config = dict(
    arch='resnet',
    model='multi-label image tagger',
    crop_scale_min=1,
    norm='batchnorm',
    hidden_act='relu',
    residual_init='scaled_by_depth',
    beta1=0.9,
    eps=1e-08,
)
Rows from block 3, named by matrix and row number. Rows with one number belong to one channel. Each number is 500 + 40 x the weight over its row's rms, rounded and kept within 0 to 999. All counts start at 0. Numbers have three digits each. After the name is the row's rms in percent of the matrix's.
# convs0: first 3x3 conv (model.blocks.3.convs.0.weight, 128x128x3x3), inputs 96-103, a 3x3 kernel for each
# convs1: second 3x3 conv (model.blocks.3.convs.1.weight, 128x128x3x3, transposed), outputs 96-103, a 3x3 kernel for each
convs0.23 098:497494535529486507492506517494524528477494510472457486482524490489543490478474491504558598538484549547523559420471417388436469418456386499495475511537496521505489470460458493473437509462442451438463463462492439471408
convs1.23 097:543549529559591565565581596476488553500505522494510480532561553554573550538574561421461413464504489450490472489509591534496538521563516526530563557557557556560544487477472488476477506479462453459459441468472490471493
convs0.24 093:508469479478465497423446402553537490566580467517471459461611567496584522500520474530487439563486499559553576459524494479463465505534476495512465472451473479489497475494483490475452499466474467536518498518463466476450
convs1.24 094:489430468476512480496497480567602545485539490425407406474425461472474437508545498358430398383474476401492489481513494511476534483544519511529505492523569472532546500520541506512504503526517502475545482502529512516517
convs0.25 097:498538512514509527519509514510548536519544544528556536480496471485486470462431415538539541485483521498493521518543544527615554538551589516543521516530553510524528486499515505520519503504495478514498501562501476524505
convs1.25 099:459468492467463500504484521398406483370358392436402423401447444440404464389452445501519510521552511502531505512497456478536432478463440492513528500534522513534553508503499506488494497490490506532504522535527502516512
convs0.26 094:479469475479518482497499489570550537532540547545539540451408520535440503547461501558593591503502585459472515550540522514542490517505507512530534507504526494477508492484471535496510504495498538504500541509484530505525
convs1.26 097:466501552458495536516531560506480538471428517371486515500441427516483451494497449479468478497422489413418481488438458488452410482498500510494473477443488476454493515544513482497483471494515422454440399425463397466493
convs0.27 095:512485509552531500543544501447439436517459452525492422463457520516525425415427441474499440544539534538539505492472510498418520490442505547532530508506505512518484471459456476459434539465452525532503499489536473510522
convs1.27 104:524543533507501554499455542487512524488564536538492485474499548483492541467496575480558586529566595539524522516527481492419518579516471542493543559502482486473477459459490422458508480489506493462437485454442444476427
convs0.28 091:498464484482517528497514487530547516558567520572528473486513517541548515501464423507519554414437569453518595493505520538438538532525586524526505504492536555535494487494478508490472456481481519502481513474455500470429
convs1.28 091:532516474488506505510492482567502505461482459522499509490447489535526521569548515472481467428442416522511480510523538509454504470502461488492474506488499492502501470498503486487547483513523508494491535499514522493491
convs0.29 120:466460468446482442482463452476492512478479487490490495501513489492508477482486469522499481502512505489500516492500485496502486482501492486503508476526488507494476422419421428412419422415393518524515523512511497512508
convs1.29 118:521537547518524530528528529505515496517518498520524515510512520516521523509505508470481483491514515505524534501496506490499492487500505395392403385391403381381380484509510525547537523541524474475482461477482464471482
convs0.30 104:449442449451416443423443414456478495475543500436496471465485501496522513529523518512520489517493503462510497516487458446456451483453461496475488476426455481460456507571547541553537500527519398541504480613527488493536
convs1.30 122:495474534470477489481470476551535515515509527510494528519523514534528509503507494476497519497467513491479503539505519517506502488488477504511497506498509471479472486490492499487496495472482417444473418447470480503509
convs0.31 096:523519510579531435504517539442463506494474438442489433499481511530475483459510539491534481518515457463497472464493476479495604492497558547536534536553558541504509455468496522473427464501456525486502519513521552539520
convs1.31 104:476464461385422436461392420496535543488501501552512521505477528456489523522484537523495488497492484492493503467473445490436437505500478454489514574476453465489463508499495481472476515473466504495463512529522524542542
convs0.32 099:483490505513546514496520474382422502407571560493472518420538451442668530407403432498474478463542500506496457484482475505521509490476486510538451496501409470509472483545508458558532446429441433500517434461543476543548
convs1.32 103:474459475496519542487526501485484519474576518470578535459414451451603472470536481551514501574580490545563471472500511517584540473498502457388452453502494424535522521546499525542508522544516482523498477524477516546535
convs0.33 099:448453499524482496542507495477484451487472470440474467444462490499494525481458451505496460534518511504524490512472509488506460468507500477472518473456477465469515495508484480483463459467445532535476480492485478501498
convs1.33 106:522551550543563548538554498429399453498436500524488527503501545523487522502475479504548535529555553497505508526502529500484493507478504559560534560574557558556552528488497471442464464480498519541558539537552512540537
convs0.34 100:516523495499525507506506528541577550563548545569561505501502516507549481510498500475482453501518481432481479520537507540488519488537492570553575560554577576554550534567531529544569517528536490535516486508521459518493
convs1.34 095:588546551559554575542546562534485483513462510500442475491435453438461444491451467492487493494474471507471485458486456482489488454467439429439487480458477462453460461476483448497494465505505507528518472491492489474519
convs0.35 092:493464475483467467506480468406457407459468420447511470539528546511499517539534551477519407472543377456483412534540459559572484549553509482467511497480497515506488482487480485494475491509510482474443456448441512499477
convs1.35 093:550552554569576571529552530429411451448398445577562600557546549521529551521516543551486544506459477493472516512473516432378444473406447546538550545541540547543540523503512547544520535536521528519512499481467458451430
convs0.36 093:527509511506557507464513462450477481505514545582604514554447502497572495495529512463490464480532463537579519535564509495553479546481468491508475522510512471466469514537515485524480510519485526559490511526459480453450
convs1.36 096:516523534538510529510493508413465467443389491446398499519533504433417456428364454550530516524481484563482526483498518388491430424441458561509530512524539463444437500507500508481501502480492548506547533488530490506503
convs0.37 092:477461490435486465490463469522526541515557557568639551491542528503492551511519595551542527492448545522543571567581514545388521555530567488479488465422467467453502529502499493525515529522521506497485485420513495493489
convs1.37 100:467474486445451467412446466534492496502488497493505534517529434541571503486541471512468476482392456476468463521495495493468503506478519523544543491516550529547528498513491515495501488489481528550528542587519524559527
convs0.38 095:518523532425564542549498528510510493574534481539527535520536449450604561543541527463510484503479463497489494563528507570473464517482529480484453456491460496467499558526541540559532525509515515479522553440496506542568
convs1.38 107:416477493442491517488476508476509518520535483499503481537523450502504447506491494452475507496472498534495494502594575592601559529502525464495473488529553515522452481464509470477441428428478578524562557530517534513554
convs0.39 088:527511498515526508474488484537543425475545441493501418471507487517494506559526524514517430464500450499537453505497460534529476480541447509478500504504500508509455492510474473490474508543470569536472513553420508539417
convs1.39 089:481506498456513508475499492434455521375488564481535556482473527505504534479499520503504503492454512531568568466456526485450513487503542479534507510540515539567557501510471493533526485522486539520508491503524489516532
convs0.40 091:466501467476477450501491464476499512452430466458454429524403568449422501483515424508568533519547483529524429482550488497532420515427412468474455476492446483437457534517508519529529509506506472526478488471483517520518
convs1.40 095:534521518502474498513504478528498490579467535562524582485476449474467485505504514485481454509497490559495537471564538515558519491503545469467492504529506525511492497472461486466499465454503423409463443435483392432452
convs0.41 092:484480477475485485501515478401442475454485478473515477611597589611610582575572556561558565572544561608570560535527522564566552563542528502481497459481496472463485527511497529511513508515505517515478521465454503486489
convs1.41 101:489487478475475470450462445477502479429419418453427416490497477518528510490497505565590604600611594584600559532520499527518494489491487494499514481490491493510506482502483504521515515527523501495486476469477482486469